A small sound classifier, trained from scratch: batches of 384.
Rows from block 6 of a small sound classifier, named by matrix and row number. Rows with one number belong to one neuron. Each number is 200 + 40 x the weight over its row's rms, rounded and kept within 0 to 999. All counts start at 0.
Before each neuron's rows are labels from the 100 clips, of 14848, where the neuron reaches its highest value: "lies over" is the class under the peak; "strongest on" is what is common among them. Only what is clearly more common there than usual is listed. The data: single English nouns, adjectives and verbs, spoken by a formant synthesiser in many voices.
# fc1: MLP up (model.blocks.6.mlp.fc1.weight, 768x256), inputs 128-255
# fc2: MLP down (model.blocks.6.mlp.fc2.weight, 256x768, transposed), outputs 128-255

lies over: /ɪ/
strongest on: voice: low voice; /ɪ/
fc1.650,286,225,254,237,267,190,187,220,198,169,283,256,166,175,153,136,211,253,215,233,248,194,312,213,190,244,179,217,245,217,185,227,188,210,164,183,207,254,250,187,241,222,242,222,271,203,228,216,227,170,216,146,159,226,178,265,159,288,189,150,229,239,165,194,200,185,179,181,156,186,184,159,170,233,175,235,218,247,168,194,234,182,101,183,227,198,200,155,210,216,194,181,196,259,151,211,189,236,162,145,216,204,184,164,190,276,207,193,191,193,230,223,244,136,196,236,189,187,218,187,106,231,144,247,167,157,132,195
fc2.650,216,197,243,269,226,235,191,271,239,225,226,258,193,176,179,185,174,176,205,240,270,273,236,246,265,152,158,216,211,230,204,158,223,247,155,227,213,172,235,177,234,255,181,218,181,157,199,207,135,159,192,168,314,204,180,307,211,220,226,115,234,189,214,202,159,211,243,163,191,259,132,129,234,192,176,245,171,154,183,254,182,176,229,183,206,222,154,158,212,181,216,191,202,138,199,257,160,231,181,155,225,193,218,146,196,206,233,126,209,231,239,182,146,212,158,152,207,186,200,177,186,197,226,187,159,218,102,182

lies over: silence
strongest on: voice: child-like voice
fc1.425,263,214,312,203,209,170,245,240,131,197,203,214,224,104,247,193,253,185,178,170,222,200,250,155,183,266,187,163,158,230,141,257,210,167,282,159,153,305,121,119,168,187,163,220,144,171,183,196,143,160,160,141,218,183,218,235,181,274,202,214,181,218,223,188,184,222,240,180,238,192,187,257,124,236,176,145,226,212,169,236,192,198,256,198,153,210,204,183,234,172,289,158,138,129,234,124,215,207,227,171,237,201,207,222,214,204,230,221,247,269,182,146,222,212,232,147,199,151,243,247,145,201,170,184,195,171,259,213
fc2.425,203,181,192,234,243,121,194,235,200,181,101,239,199,133,250,267,215,213,223,232,231,244,238,263,181,209,192,179,126,273,214,171,103,191,177,184,165,217,163,150,229,146,236,196,227,180,220,189,197,233,164,202,211,210,204,222,182,303,200,211,227,245,207,191,194,158,175,224,193,250,215,251,161,232,171,206,242,212,114,185,211,131,240,235,153,220,186,271,201,137,261,159,162,182,188,232,205,243,210,178,185,256,121,200,173,288,217,194,219,245,301,154,186,138,167,284,168,177,184,237,211,196,113,166,174,158,190,182

lies over: silence
strongest on: voice: low voice
fc1.764,210,249,170,174,236,217,170,253,211,146,188,169,153,192,140,184,204,179,152,220,228,148,218,172,215,169,211,177,196,203,229,196,181,218,277,193,201,150,162,205,202,185,176,195,252,297,157,178,170,154,260,198,128,220,86,206,342,203,275,222,212,226,198,161,202,147,164,173,238,253,177,215,239,224,205,252,191,224,219,238,109,110,210,192,272,138,184,245,206,225,154,253,194,307,184,190,177,237,181,199,217,224,136,225,192,137,158,203,217,279,186,198,259,119,199,143,202,178,212,335,183,246,180,240,178,162,272,163
fc2.764,261,224,186,219,260,239,192,258,202,236,185,237,220,215,170,188,159,175,230,211,192,236,239,251,262,193,156,165,179,195,200,142,238,221,221,202,216,158,216,182,217,228,229,207,146,230,183,266,174,177,293,176,205,159,228,185,267,239,170,182,183,110,351,182,102,191,286,137,172,250,191,164,252,199,213,205,168,187,171,247,147,156,253,181,256,144,212,194,169,155,181,246,150,195,203,263,151,171,191,174,172,172,106,140,204,210,167,170,305,256,187,196,192,202,210,219,165,247,238,189,199,183,207,211,162,197,219,225

lies over: silence
strongest on: voice: high voice; thin (high-pass)
fc1.352,197,232,167,213,205,247,222,212,199,209,266,155,225,238,281,225,153,237,271,150,220,246,142,219,152,203,188,256,181,146,151,256,245,315,152,183,227,187,191,214,229,183,231,240,161,170,194,225,216,197,224,153,279,144,223,235,207,196,144,205,174,189,188,203,189,141,155,211,181,232,164,162,220,158,223,206,190,187,290,180,275,140,157,182,168,211,204,226,211,220,190,153,196,138,177,248,203,135,215,218,145,230,205,148,238,248,195,142,131,105,173,201,108,199,281,208,197,253,219,199,160,202,196,115,186,219,130,138
fc2.352,214,229,181,202,221,210,163,242,238,204,199,217,145,195,199,241,187,231,205,199,238,226,190,273,232,207,189,215,150,210,169,227,343,240,143,185,214,174,268,203,174,250,273,230,146,220,220,213,200,120,166,181,323,139,172,167,214,216,200,173,220,217,150,189,180,221,186,169,139,151,166,184,241,189,201,149,235,170,202,281,172,221,275,213,196,178,129,185,160,195,263,177,123,246,203,247,157,257,157,178,209,230,220,147,219,188,257,167,142,234,295,233,149,228,207,218,163,170,201,139,168,181,157,165,222,177,125,191

lies over: silence
strongest on: voice: high voice; intonation: rise then fall
fc1.347,152,176,152,221,251,204,168,203,164,213,286,235,244,206,219,146,184,222,312,239,147,221,201,172,197,158,218,236,201,169,261,182,139,203,148,227,213,256,242,261,206,177,243,233,246,237,171,168,199,199,235,181,210,193,264,186,159,150,210,147,201,244,165,248,208,134,143,220,204,238,209,171,200,116,252,173,205,147,227,156,282,191,121,300,208,235,207,145,182,217,218,197,219,226,153,253,175,221,155,202,181,213,216,156,171,199,234,202,155,133,178,217,191,225,296,217,214,228,183,85,168,164,281,200,203,248,157,192
fc2.347,184,165,230,217,225,282,174,181,240,214,276,221,195,206,163,171,227,219,214,237,161,325,228,237,213,142,174,223,267,181,261,182,256,248,136,221,119,184,275,235,169,171,264,255,225,145,138,183,166,83,204,175,219,237,222,205,199,191,264,165,192,309,198,182,234,216,226,190,234,163,132,191,222,204,234,172,144,169,231,196,240,306,186,217,278,260,153,140,187,234,185,208,201,127,216,214,153,213,201,159,167,242,266,155,182,218,295,118,105,184,210,217,193,211,230,230,194,141,199,177,218,200,225,180,227,240,148,181

lies over: silence
strongest on: voice: deep voice; /t/; /ɑ/
fc1.460,249,257,155,187,219,207,158,229,187,186,191,164,182,172,138,226,176,196,149,203,253,127,219,190,229,226,205,154,242,181,240,211,176,198,253,198,263,175,195,208,235,238,139,193,253,233,202,178,179,106,302,182,117,181,138,182,340,206,235,216,208,223,192,167,181,140,182,179,202,241,183,178,216,266,178,268,116,259,213,222,151,133,219,197,239,144,225,217,183,192,188,256,177,333,172,220,197,209,225,189,203,201,135,165,199,189,175,210,217,289,184,171,248,154,200,144,168,199,207,267,176,259,163,243,181,195,236,148
fc2.460,210,185,171,229,259,278,185,216,165,238,188,248,216,201,181,167,164,181,235,250,205,225,242,259,262,191,158,176,229,209,236,162,205,236,240,234,218,184,156,199,214,204,208,205,202,221,184,262,172,202,248,144,179,147,233,188,234,228,227,196,203,127,283,157,122,197,277,142,142,252,196,152,273,208,192,224,167,150,157,255,132,159,217,188,240,164,172,179,202,168,176,228,177,259,208,276,139,191,193,181,175,190,101,155,230,163,194,132,310,196,174,166,201,173,191,222,182,275,231,178,181,163,236,226,140,166,174,222

lies over: silence
strongest on: voice: deep voice
fc1.270,233,255,200,180,210,204,159,227,200,192,202,186,161,196,167,202,166,184,188,220,220,146,242,147,226,155,199,163,228,211,235,211,204,202,296,194,229,177,211,193,205,226,174,195,252,254,195,200,202,103,273,179,122,186,119,206,345,193,277,189,197,218,207,168,161,147,184,179,241,254,208,172,201,261,186,324,150,245,187,215,157,128,181,188,264,117,199,252,188,215,182,261,176,320,131,236,186,217,189,200,181,205,152,163,216,181,156,222,216,227,235,167,256,135,171,160,210,175,199,251,194,210,166,236,174,179,222,196
fc2.270,212,196,174,236,242,260,181,234,181,250,203,238,217,214,152,175,147,177,235,227,232,258,250,240,292,175,159,172,212,210,211,157,207,247,181,194,236,187,223,183,211,243,212,173,160,239,187,253,133,190,267,152,204,164,212,212,247,223,187,181,212,158,314,185,114,199,283,145,157,251,195,149,280,200,213,202,159,162,160,251,134,138,241,166,243,181,161,174,191,175,178,244,160,196,184,281,164,202,189,170,171,193,133,148,202,180,198,137,322,250,198,166,177,171,213,213,173,271,229,185,184,175,233,211,148,178,188,218

lies over: /ɪ/
strongest on: voice: low voice; /ɪ/
fc1.635,237,201,213,212,226,195,193,207,196,163,231,234,143,166,187,148,204,216,219,233,209,187,305,195,162,183,194,184,289,173,206,188,182,238,195,230,192,227,228,212,243,214,202,209,292,243,254,236,201,195,245,182,157,196,194,267,135,236,201,170,252,245,143,159,198,183,207,194,194,224,186,133,206,221,156,249,171,207,176,235,225,187,89,168,252,209,245,133,187,220,198,211,174,251,183,222,196,235,217,147,225,209,200,142,205,221,237,192,185,197,211,220,236,128,209,222,195,206,219,196,107,261,165,230,146,177,121,221
fc2.635,202,183,244,279,255,245,195,269,208,211,246,238,185,175,175,202,167,174,215,265,233,257,240,270,247,158,181,190,222,206,209,151,225,238,140,230,217,172,262,165,256,292,157,200,156,168,198,189,97,178,196,188,293,183,188,275,197,260,222,96,202,170,218,187,162,213,233,192,196,251,129,158,216,194,175,229,161,134,145,230,192,170,193,211,192,235,141,171,223,185,205,217,201,166,217,252,192,256,166,178,223,205,196,142,215,185,209,146,209,259,254,188,163,217,168,173,236,167,177,178,228,190,225,194,135,223,75,207

lies over: /ɪ/
strongest on: voice: low voice; /ɪ/
fc1.537,262,213,225,239,232,221,173,228,189,151,256,253,144,174,176,146,221,243,203,227,224,210,292,211,202,219,179,209,234,197,242,220,193,227,150,168,202,220,272,185,256,211,265,247,270,211,219,220,223,178,207,163,178,230,186,252,145,247,250,160,219,241,167,158,182,187,185,178,189,203,188,161,186,212,192,247,197,229,174,216,251,183,70,195,227,214,199,117,194,222,174,176,186,254,164,228,203,267,170,165,216,219,208,167,184,246,214,167,223,201,240,232,265,171,216,241,183,163,215,215,71,214,142,250,167,120,149,185
fc2.537,201,195,245,265,243,254,176,293,212,218,228,248,182,185,182,209,191,180,230,251,260,269,255,252,257,147,168,220,207,208,212,137,235,241,141,219,202,179,260,157,253,249,178,204,177,154,192,190,142,155,195,178,299,206,193,277,201,233,215,84,228,185,186,190,164,209,233,183,183,253,114,143,239,201,185,235,168,146,178,246,182,180,233,196,196,230,163,155,203,194,203,203,186,144,184,269,143,239,187,153,236,208,218,125,205,204,250,122,188,237,266,194,152,220,166,179,212,184,187,183,196,193,212,191,158,210,85,183

lies over: silence
strongest on: voice: deep voice; /p/
fc1.667,249,254,237,191,277,213,178,190,248,216,209,236,195,200,138,168,174,238,114,238,212,162,262,189,205,171,178,105,194,229,238,201,255,272,186,162,267,130,168,168,201,185,187,210,242,203,185,224,128,138,237,133,172,181,204,222,267,170,219,209,225,224,158,155,185,168,182,183,214,224,217,152,177,173,180,269,141,215,95,272,228,107,226,177,253,194,226,237,155,195,191,268,197,236,186,167,192,175,213,141,207,199,94,133,201,209,198,248,211,265,220,170,219,174,160,196,188,239,198,201,182,252,223,239,188,219,221,233
fc2.667,165,167,233,229,238,244,206,232,141,265,212,248,149,166,256,203,186,167,321,230,162,179,199,260,245,214,194,201,214,209,224,208,175,221,223,238,218,235,210,192,227,202,178,195,166,132,221,211,159,163,184,211,184,161,191,275,229,219,242,206,204,108,204,202,148,242,215,170,149,256,130,193,250,185,171,233,194,180,155,193,156,203,207,207,143,162,168,197,226,175,169,244,173,350,180,259,180,252,170,203,222,209,129,137,208,195,198,156,248,205,190,169,217,177,228,153,248,264,204,211,187,182,206,188,150,181,188,193

lies over: silence
strongest on: voice: high voice; intonation: rise then fall
fc1.734,146,204,149,232,225,223,163,205,196,168,216,248,253,237,199,176,163,224,321,244,134,221,164,181,196,166,235,198,199,192,269,193,168,198,156,206,209,175,242,282,183,197,259,225,240,244,179,160,223,161,255,180,225,203,258,182,126,116,214,158,194,259,178,241,196,148,144,196,185,218,181,167,192,138,247,189,190,137,226,168,259,201,127,307,204,272,186,167,185,207,207,171,237,223,134,247,195,196,162,200,189,202,262,146,192,219,214,195,125,134,194,190,189,237,253,206,196,231,196,100,189,180,290,211,216,207,148,205
fc2.734,158,172,216,184,216,292,181,167,239,210,284,214,219,232,175,180,195,213,212,268,165,344,240,229,202,124,208,230,219,179,255,190,252,260,120,202,107,186,264,204,165,152,229,199,254,149,132,171,179,103,199,166,197,219,220,139,210,200,269,162,189,317,178,191,234,208,217,197,248,160,135,196,232,221,205,179,141,157,211,176,224,330,164,221,270,248,149,137,188,225,179,206,189,123,221,220,167,210,216,160,179,251,264,147,185,216,267,92,116,207,187,224,193,220,240,217,170,141,186,176,250,258,236,202,234,222,155,202

lies over: silence
strongest on: voice: child-like voice
fc1.717,193,203,332,226,169,185,242,202,123,219,231,209,213,148,197,197,285,145,177,204,214,194,265,201,235,293,190,197,126,270,132,229,184,205,232,130,203,308,176,120,180,179,194,190,101,152,218,255,178,218,218,195,220,184,240,257,164,296,225,258,199,218,222,175,176,242,211,179,153,172,250,221,199,193,214,125,225,217,180,235,210,173,251,190,128,181,202,206,240,197,216,156,190,159,300,156,239,190,210,218,222,190,240,339,162,245,265,208,187,193,235,184,197,211,203,218,175,127,216,254,136,186,136,202,174,150,239,186
fc2.717,189,205,213,234,231,143,185,220,220,237,129,254,176,150,191,223,219,205,190,187,267,267,218,236,219,209,169,217,180,227,205,193,177,222,111,168,169,249,158,202,237,151,207,229,172,128,191,223,165,206,177,191,225,224,214,220,226,218,200,218,246,248,204,214,158,236,228,187,190,167,218,166,145,184,166,236,199,184,133,267,208,169,244,172,182,221,217,230,214,208,285,200,183,176,161,197,183,204,219,156,190,189,156,223,170,279,280,186,203,210,298,192,170,220,142,199,177,174,181,217,120,166,170,176,205,192,214,196

lies over: /ɪ/
strongest on: voice: low voice; /ɪ/
fc1.478,281,244,221,206,217,203,135,194,210,148,250,217,152,151,225,140,229,204,225,214,174,218,299,199,212,198,209,194,286,183,220,217,176,216,201,224,188,197,215,222,221,230,209,234,292,215,233,233,175,185,252,174,186,207,234,232,172,227,257,167,243,222,181,134,211,142,195,192,205,193,169,143,191,218,173,233,185,133,128,250,240,219,116,209,230,222,239,152,169,200,197,228,180,269,159,240,212,270,221,137,230,177,187,142,245,190,273,177,193,257,206,224,273,223,257,248,188,180,215,235,111,239,172,250,152,229,144,219
fc2.478,190,149,219,272,244,288,206,246,218,239,269,222,165,187,163,202,167,203,240,284,209,239,232,280,238,149,201,194,265,199,244,148,189,229,136,242,216,192,237,155,239,276,161,173,168,122,186,191,113,183,174,174,264,139,182,284,191,260,233,101,202,177,202,183,174,235,224,187,194,256,97,166,237,197,150,220,175,144,170,194,221,177,197,213,201,231,168,179,183,178,164,220,225,203,204,243,201,279,139,195,231,215,198,140,209,186,217,149,261,236,231,164,196,214,176,207,258,172,168,185,230,218,226,213,135,186,74,197

lies over: /ɪ/
strongest on: voice: low voice; /ɪ/
fc1.614,275,246,294,231,233,185,141,206,228,142,232,251,171,212,151,159,181,222,170,253,173,161,261,167,181,199,175,194,249,198,203,211,223,220,166,185,232,200,239,199,201,188,202,203,254,239,208,213,209,179,257,122,113,221,167,294,174,241,224,176,217,261,181,204,202,177,220,197,163,183,222,151,194,220,149,244,193,211,195,221,219,151,93,175,270,202,197,153,192,232,167,197,177,214,191,203,172,265,204,155,222,210,158,169,232,232,207,189,197,252,231,219,262,137,208,212,189,200,238,190,98,232,171,235,167,176,148,207
fc2.614,207,195,251,255,246,266,234,267,215,204,229,230,223,171,170,206,186,156,246,244,213,261,261,253,280,161,185,195,230,186,194,134,216,249,154,197,207,168,253,156,215,264,131,159,150,161,201,195,112,172,213,170,277,194,210,283,223,262,214,112,207,139,229,164,162,225,251,167,150,263,111,149,262,207,173,219,197,140,161,203,177,190,184,197,208,201,152,159,247,182,201,202,223,146,206,242,193,221,199,167,211,168,192,150,217,197,210,160,216,272,230,180,143,194,147,129,233,189,197,199,233,201,220,199,154,206,103,210

lies over: silence
strongest on: voice: child-like voice
fc1.366,281,169,278,239,237,197,247,239,143,225,166,200,216,133,233,216,246,126,219,161,198,227,257,182,203,225,184,162,161,205,158,205,238,174,214,156,158,304,159,191,200,198,183,220,122,156,186,204,198,242,192,196,264,212,203,233,243,250,256,248,177,177,264,204,201,257,205,185,222,208,217,223,122,216,194,174,229,194,156,239,163,177,237,222,141,173,188,192,262,167,257,176,135,187,303,132,191,231,197,180,186,200,177,247,147,227,237,204,284,256,216,158,180,238,164,215,155,165,249,242,201,193,196,194,188,124,183,244
fc2.366,219,210,214,189,257,160,221,239,171,158,160,199,189,139,231,279,230,244,192,187,225,210,208,261,181,230,203,194,117,263,197,177,125,164,149,194,118,187,208,167,261,135,160,167,191,135,227,204,190,187,167,182,200,176,202,209,172,273,191,221,189,257,195,193,217,164,210,228,216,221,198,230,147,253,190,241,194,180,110,218,195,127,265,271,183,236,171,253,232,184,280,206,189,234,164,222,199,234,231,166,165,257,184,194,181,296,276,172,209,250,270,196,212,164,205,253,167,165,178,249,189,176,116,169,192,211,231,205

lies over: silence
strongest on: voice: low voice
fc1.172,192,243,155,164,246,214,165,222,188,160,202,176,134,209,142,184,191,194,139,213,230,123,197,141,233,207,216,165,204,201,189,211,201,200,308,199,221,200,167,202,259,175,185,183,255,262,176,189,179,147,276,183,98,199,102,196,360,222,258,221,204,220,208,173,188,164,171,190,224,257,185,182,218,242,206,243,172,258,193,223,118,95,202,188,248,140,187,259,194,236,161,264,221,323,174,207,188,225,176,186,235,222,115,189,198,195,142,209,229,260,226,181,226,136,214,179,197,166,208,299,167,231,171,266,176,171,273,168
fc2.172,225,225,171,226,255,247,176,257,185,248,174,224,228,201,143,192,138,182,220,233,223,234,245,243,280,175,148,165,197,195,216,138,234,235,204,216,205,158,196,168,199,227,226,206,144,234,180,255,168,177,278,185,204,152,243,206,252,190,184,174,201,123,323,194,93,188,287,132,157,252,201,169,293,204,235,205,181,163,164,229,150,149,237,190,250,134,191,201,170,178,171,235,168,179,219,278,180,181,181,170,183,171,127,148,205,192,189,151,295,244,199,183,203,180,204,223,158,269,229,204,207,178,227,204,161,188,179,218

lies over: silence
strongest on: voice: deep voice; /t/
fc1.14,189,229,231,234,219,190,179,230,245,196,213,181,179,190,200,200,181,208,179,192,165,162,223,185,258,167,204,177,137,212,258,177,220,195,234,213,255,131,181,221,242,180,138,217,210,210,216,202,190,121,249,164,71,161,150,236,314,208,211,198,233,263,182,208,194,103,192,164,198,231,196,194,234,227,198,226,188,282,139,226,119,85,195,182,291,177,214,272,199,221,177,234,189,256,179,214,202,224,202,167,167,227,130,165,197,236,157,213,239,246,208,223,224,188,137,171,193,170,240,270,151,198,242,243,186,253,246,126
fc2.14,197,209,156,221,247,270,172,213,207,228,180,239,230,158,186,192,112,172,260,221,231,242,225,243,233,161,176,194,235,186,182,157,191,225,264,208,235,206,157,181,230,213,184,174,182,241,179,276,180,210,234,172,240,192,208,223,252,209,207,232,160,129,312,175,125,210,244,195,147,295,188,136,192,170,174,249,200,177,186,245,139,165,210,178,186,181,141,137,187,120,163,241,150,296,243,282,161,195,187,176,209,148,151,130,206,182,178,126,249,234,204,169,214,157,226,195,192,273,195,180,181,181,201,192,154,160,229,240

lies over: /ɪ/
strongest on: voice: low voice; /ɪ/
fc1.321,278,222,226,229,240,200,202,233,183,173,261,243,128,154,151,145,235,227,202,219,249,200,320,231,172,224,175,209,263,216,181,235,184,212,160,171,220,265,261,178,253,228,253,244,254,199,231,220,237,160,215,159,183,221,207,260,152,265,201,142,234,234,178,184,188,175,192,189,154,220,184,135,194,211,157,238,205,235,162,204,226,184,92,198,228,214,186,143,217,226,168,183,182,258,162,220,202,250,153,147,224,214,172,167,193,281,213,196,196,211,205,222,240,153,219,234,198,153,225,213,95,221,126,247,186,152,154,193
fc2.321,208,199,239,273,238,239,180,282,223,222,217,253,181,187,197,200,179,189,205,243,274,267,243,251,259,144,164,228,207,219,221,143,219,249,153,232,226,164,245,175,242,250,188,230,178,164,184,190,143,144,180,162,305,195,182,305,208,237,215,111,241,186,194,193,174,198,240,176,204,257,112,143,228,203,189,230,170,162,183,262,188,169,234,182,199,226,155,156,202,185,216,196,182,144,193,268,151,235,184,143,242,204,237,147,190,212,241,118,198,213,263,189,158,208,151,190,210,174,198,194,188,190,210,187,161,205,96,166

lies over: /ɪ/
strongest on: voice: low voice; /ɪ/
fc1.729,239,268,192,252,195,201,142,176,227,219,239,291,196,184,142,125,185,218,105,199,211,251,299,202,217,185,210,150,232,183,225,228,171,267,170,210,215,180,265,172,239,219,206,254,258,212,184,197,177,176,212,176,198,245,162,223,179,257,220,129,242,248,165,144,175,174,199,215,241,217,179,136,188,208,222,275,165,127,121,187,236,190,198,193,199,247,240,186,133,265,231,207,192,238,219,226,188,235,234,123,215,228,171,174,217,235,233,222,212,220,219,219,246,201,166,228,195,162,211,187,131,193,159,216,187,202,153,130
fc2.729,176,159,237,249,228,267,233,254,211,212,261,202,145,164,170,213,180,179,273,262,202,222,206,242,247,169,206,158,245,212,241,135,180,218,182,255,202,223,224,153,237,251,149,147,168,148,259,201,119,220,191,186,241,180,179,292,211,242,201,143,187,138,206,211,242,234,245,208,166,231,147,159,269,191,184,214,159,164,146,171,187,199,149,218,221,210,202,171,214,187,147,206,202,225,165,237,169,232,182,189,234,192,233,178,204,180,191,180,236,224,236,148,200,183,160,167,235,227,198,171,203,182,217,215,140,209,133,200

lies over: /ɪ/
strongest on: voice: low voice; /ɪ/
fc1.574,266,210,231,235,259,196,210,224,182,162,256,258,125,170,154,167,260,264,191,211,239,205,308,220,177,235,158,216,255,172,199,224,168,237,144,177,191,254,233,152,233,219,245,247,290,214,223,215,239,165,207,173,200,220,198,255,143,269,206,145,231,223,165,186,187,181,187,192,166,220,196,147,218,188,168,241,203,256,152,179,248,195,114,205,218,220,214,131,206,218,142,169,186,236,164,227,222,231,155,140,201,209,190,159,192,269,212,167,185,207,189,238,269,181,206,232,208,158,237,227,77,231,141,256,192,143,140,194
fc2.574,201,203,236,266,232,248,187,295,242,206,222,258,196,208,177,203,187,177,223,240,282,269,241,236,264,138,151,236,206,219,198,128,223,245,155,229,217,176,257,153,236,254,196,218,170,164,194,189,132,123,194,176,317,205,193,286,209,241,219,97,232,185,194,198,176,214,236,155,184,253,113,159,225,207,174,230,177,160,213,257,187,177,221,197,191,229,156,141,196,187,228,195,178,147,186,267,142,230,173,156,246,205,239,136,198,218,244,127,201,233,260,181,153,218,157,188,210,175,196,196,188,202,204,173,147,194,113,167

lies over: silence
strongest on: voice: deep voice
fc1.697,229,257,172,179,238,244,146,215,192,177,186,183,190,145,172,211,196,189,148,182,250,136,216,201,199,167,183,145,225,170,248,230,221,209,230,181,230,150,186,238,203,237,168,268,290,218,202,153,159,140,252,163,75,173,140,160,345,198,248,197,191,226,186,146,159,161,175,180,250,224,230,204,199,238,213,259,124,274,178,239,168,123,185,176,229,130,233,252,179,209,162,265,200,257,150,222,210,227,194,199,194,217,155,213,195,181,191,211,230,263,200,181,249,198,179,176,160,170,208,263,180,236,172,265,165,168,233,109
fc2.697,219,176,163,238,227,304,189,220,174,244,206,241,177,214,150,172,148,180,251,229,211,231,209,257,254,162,191,176,206,194,231,155,231,257,227,229,228,222,177,167,204,199,250,192,190,207,166,223,162,195,272,138,182,159,234,242,227,232,234,201,175,99,257,179,139,223,238,158,131,251,186,147,253,206,192,218,151,182,165,254,139,166,221,177,253,158,166,179,150,183,158,220,155,308,183,262,145,191,182,216,161,197,145,144,212,192,214,125,292,195,219,171,198,180,217,222,185,317,202,170,155,182,214,192,135,164,202,258

lies over: /ɪ/
strongest on: voice: low voice; /ɪ/
fc1.209,297,247,277,258,242,175,189,178,240,143,187,252,130,195,115,143,178,253,163,253,197,171,232,206,198,218,167,229,285,215,217,219,174,222,222,211,252,223,228,191,231,242,201,193,247,236,199,199,239,184,228,142,156,216,143,266,178,259,215,174,206,273,197,217,193,154,192,184,181,208,139,176,220,225,165,213,202,192,142,218,200,198,98,183,270,250,156,181,150,238,168,210,206,214,132,211,167,254,193,124,217,187,132,176,200,220,236,206,211,219,189,220,261,162,186,222,222,175,218,151,117,236,199,239,193,212,161,234
fc2.209,231,184,251,240,241,232,218,274,218,235,235,230,233,183,161,180,171,166,221,202,230,241,267,222,263,152,165,203,221,201,184,126,231,248,162,246,200,166,244,167,231,254,147,189,170,187,211,223,115,169,201,161,272,217,200,283,246,252,195,125,205,153,240,184,144,208,258,143,183,246,137,140,239,204,178,235,195,157,226,205,186,158,215,208,222,194,192,139,242,173,205,204,214,137,217,240,192,204,204,179,195,170,189,155,207,210,191,144,217,265,221,170,134,211,140,124,231,190,200,203,233,190,219,180,156,243,110,178

lies over: silence
strongest on: voice: deep voice; /p/
fc1.129,183,197,178,212,180,194,246,139,284,233,189,170,227,277,143,208,167,244,171,201,225,192,158,244,183,147,180,266,200,189,195,173,197,244,204,249,148,111,279,217,256,235,209,87,184,175,188,236,211,235,44,241,198,195,247,207,159,205,122,218,202,161,170,249,242,187,240,184,242,218,166,215,183,182,242,141,222,192,241,156,249,267,202,208,156,223,143,151,187,222,210,177,188,87,197,205,156,125,211,196,238,176,280,102,215,245,194,157,180,173,213,208,135,227,155,215,238,234,203,136,252,166,236,177,201,188,220,230
fc2.129,173,170,161,165,196,132,217,185,207,187,180,192,242,262,186,228,133,222,159,230,225,218,197,178,224,218,179,233,202,176,206,202,303,256,147,241,161,194,161,270,168,288,192,163,173,234,240,267,211,253,154,244,258,184,218,124,258,174,184,183,215,165,184,172,174,173,247,151,148,106,113,179,212,197,209,178,216,187,216,197,92,204,237,184,184,240,267,162,204,142,253,121,123,217,249,209,134,188,239,175,166,186,203,210,262,151,125,243,124,176,130,226,132,196,239,180,185,197,168,167,199,247,196,223,230,256,173,123

lies over: /ɪ/
strongest on: voice: low voice; /ɪ/
fc1.344,245,223,231,234,270,225,192,254,195,166,261,274,154,160,152,146,232,226,194,213,220,213,296,248,199,224,166,186,267,203,172,224,165,213,169,184,192,256,257,187,249,208,256,224,288,209,219,216,215,146,204,169,214,210,219,254,168,269,213,143,236,240,191,171,198,199,173,214,155,207,204,127,198,183,183,247,220,213,180,214,240,204,104,202,206,214,201,127,203,209,173,198,171,255,157,234,201,238,160,169,204,237,202,165,209,251,221,195,181,197,198,224,256,158,207,254,202,167,211,221,63,221,142,246,165,139,142,194
fc2.344,203,195,232,269,229,229,170,275,228,219,225,246,171,193,203,200,183,199,206,238,270,257,238,256,247,134,164,215,198,218,234,139,233,243,151,214,229,172,250,162,235,238,209,252,178,161,179,178,132,151,189,172,316,195,177,305,197,225,222,102,233,180,187,188,157,210,242,171,199,245,107,147,223,192,192,223,158,162,177,269,196,182,227,188,186,221,161,167,186,197,210,195,183,168,187,262,153,248,170,150,238,199,239,133,191,211,235,117,188,200,271,186,168,207,163,205,213,179,192,203,173,194,211,182,154,203,102,170